Weights of a small multi-label audio tagger: log mel input, 39062 training examples.
Rows from block 2 of a small multi-label audio tagger, named by matrix and row number. Each number is 128 + 24 x the weight over its row's rms, rounded and kept within 0 to 255. All counts start at 0. Numbers have three digits each. After the name is the row's rms in percent of the matrix's.
After each channel's rows are labels from the 100 clips, of 14976, where the channel reaches its highest value: "top examples" is what is common among them. Only what is clearly more common there than usual is listed. The data: strings of digits, spoken by a formant synthesiser in many voices.
# conv: width-3 conv, stride 2 (model.blocks.2.conv.weight, 144x112x3, each kernel summed), inputs 0-111

conv.24 086:124107106110130162123106145130142090122148173083110145128125107148121102085113146120108112098130100111113132105145120100100123140074105145136153169139089118085131146105109154084118126141160057116150099147111099137121121104151151150109114151126102134143114148158100105111138145121101115154090093157088063128105105112124101141148138119100
top examples: clipping

conv.55 092:130075143129124162111149132158135154138129087116126128093114121144137175123102144137139122138150138137087157140118130172121103151095127115134115094122161117125144074132130171111121113167130116158132148182129099085140152144117105169131135138126179165141145131150152105128139144141130147141176113124144128137112161089166094133105077087177
top examples: voice: deep voice; mains hum; clipping

conv.66 116:162125110134138138130121130104116129160101116150159097131116139185145140128149135149101133129120167090071111121138167116186111106115190124096160113145148068172163089124120120127112124095135151129113071105104124121132098123135136133135126150158121109115174151132118071160113116107119127122090126146127110157122118161130137089119147122107
top examples: clipping; rumble; pink noise

conv.41 103:144136119148135122094075111146109098105116097186124099152157090154074161083158153117165116098132156099136142134106057132135124115097137154123142162121158104129151132147088137116133152106096152135113142153144116144140090123141135142118104128122123144164103127101132169145097165117110108151151146137159091105114139147101133141125109167126
top examples: mains hum; number of digits: 5; clipping

conv.25 102:149159096115169107108092131169143130079147154119148094145152148185124139106116163158130129102121096157160137131073141118099135127096144157152111150103150145119157135130153145136111111123155160085145094105100095135129116160101096155145113129129110106138163106140135149104159089174130117123080154148145129122133130148086134118110118131168
top examples: clipping; mains hum

conv.35 104:082094138118100138167128127094145147111143077153114114163125162111117116124116129093103123125143132141113107115161134154156133125102128113160122161138093090125109119162122110112141132126146093112107114143080058170073126134122140127098074129140110104092152122108131123119159162130119127106106176143118145124124180099127137151143166108092
top examples: thin (high-pass)

conv.40 102:121119088131093120124102131152134142118117122150134121122093124142107149174149155124130065093133130156113054122134153109182108118111121135105137100127095114143096089164124134133095138115058164155118148150128117097074119139144131136096125127131126125087127112117158101138134104081130106113119106120136132138118183146140148152180126124134
top examples: "three"; last digit: three; voice: deep voice; first digit: three

conv.131 106:126174141113143135089160107120101131111138127124138114136131162112129089105148131134082141129121156119165113152152136129153124117120138133147133098128159111109195109157157100171115141144175113165093126131104111123133134151145134137158127147181126108123103108165126093127130133097131134213148128129153144146104128109120181120123149156072
top examples: clipping; pink noise; white noise

conv.9 107:122150110162141157096123099124138182127111106129147086101121123077115091098149156179126176111102180081163094095165138128141106126126150114109168130119160115143165124129125103134122150127108158154123123140096098134137141077147153131120093164164101097158125153114108122139145162136124131124105123171121126105148117158117108148108127140135
top examples: clipping

conv.70 090:128143132103145133105054131148126153142157145143155165147103104116101120095101147154096093087120155141110135119121113115131135093116147126155146118129093129112109134095128110127108114140116119127098116182085188138134143175142118127102148145100081094144151142157183132108127084157148116106122115135140163122127110169086098141125110123101
top examples: "three"; first digit: three; last digit: three

conv.114 080:153121096125086115117136113143162128102137115107128134088162090157131152107116102112076099128177101148090109159129140126171168148190140154115158099155144142157136130153127095088129146094094132095140099138158128150140132116155142156100139140129149164145136174141153152117104158120095128111153132094111139094109109135097094130140116121143
top examples: clipping; "six"; mains hum; first digit: six

conv.46 090:108139124144164121120092135105093105094128146122149143112131165144087162132169099138144137160120096171130151112067101126133117133150120148144112083086133094114118157184121163134130104140108113150147140130127134113101154152133073130108096147183127126139138087085139135126151168108115123149106168165097107134092136108130118108139131116140
top examples: mains hum; clipping

conv.14 106:150121126130096114143152132161141167118165138110091109127124184139115145114167109099163081104121102137144131099134137137099159104118152113118112145121150118117114125099095111139118096127145136132113097121126093187152199166084149145120103126129076155091102148170123102117116134138123138164152100129101145133109166121151104143129096125153
top examples: "three"; first digit: three

conv.96 107:171173130135096140087135125104123103091071126109128113129123106148121112111122132159143099155088137124124090141135175104136106137149133123138149081135154102122090146107120123139112078168135151078107130094100185128166132099142139126113135109118103122152132139128123136133111120123145139124135040100110170122154096139098128149126112131142
top examples: pink noise; clipping

conv.142 107:125138123105117143142114087123169167118097129116111103123166139139105107168163102158110132147105154165082073124130112128128144125078081126133091114133133111094147101137115120132150158099153097137159130130127109133118103082104173109152126095138120132142096171140084111088126118156127099131148132153148139094155164141089114097121120151160
top examples: "zero"; mains hum; voice: child-like voice; number of digits: 5

conv.115 103:116121111122125102184127152115136169136129142132057146132196117112146140102130138145123125073135157107147131116100151132160100145149148112087147094127106134097138123113110175083114131133117120085118154114117061099123099103129128125125117110068141119110133170103136135135143144148116122099142151149104127125159118147081101120136149120148
top examples: "eight"; mains hum; clipping; first digit: eight

conv.39 093:150149145144109117155190079145169133139121123149143150117077124137127159164136108127128114087111166160120091098128127110104113140106115162139144109104120106175138125158132139072137139140096134148125118130129117143141134155163128131148188111085134128121165119108142128166129133156115125130147137107176162154096115131098201101130133142122
top examples: "three"; last digit: three; first digit: three; thin (high-pass)

conv.127 088:098136093149168151124168136111108125089127115123134147165075134118102095140156141141117147066164152095121122102108105135104110128102108126133126132127105146122078120143096093105105139145147131163132129061155123091149119128159119144130101167104147159127121126125142137165098114082100132131150169141120104124175128099137151107176119137123
top examples: "seven"; thin (high-pass)

conv.129 120:130134109092110136092099125109150131157141135179113129143122138116188159124110136124105103084146133140123100138135097078128105115128149127134075147120104140116082128106098156125122123143158102125132147146132145122050146148106126133146097109098147073070187149107134097136117127142161098133099148153149140110100125116138138146144141114143
top examples: mains hum; "six"; last digit: six

conv.62 096:100129145122086145143146126105114173094135101165154109131097108104103089137119135107094122113158106108104136119126121127141149189096091108139119117153128148138109105120112086141149101152149186155149139115134127101131109143122147141096142081136122136125127059085132132114130124136132137133143139136156161130177095099190144098159148108145
top examples: thin (high-pass); clipping; white noise

conv.57 110:078163122163118088110127101101109146161142095133121113102138129164133128134184130134096145151165152106152155140145124123139101148154154120150114073146119092097169104112099130109148173171113098139146145134142152138134098166153148144080130121107108114131120105118133136129168157104140130111092096121143141127136188122135136146182138117125
top examples: clipping

conv.136 100:114129120133122145156111082111123126120101143100113142153107132103115162107169111131148109147104157129099161210135095151112113115140129114128140132140135078151106128139145115096152162105146125140113103152130066123123128101192133135160138152127189186113134152149130111102119136132132116164107088162148103151115104117155130142164122133132
top examples: clipping; mains hum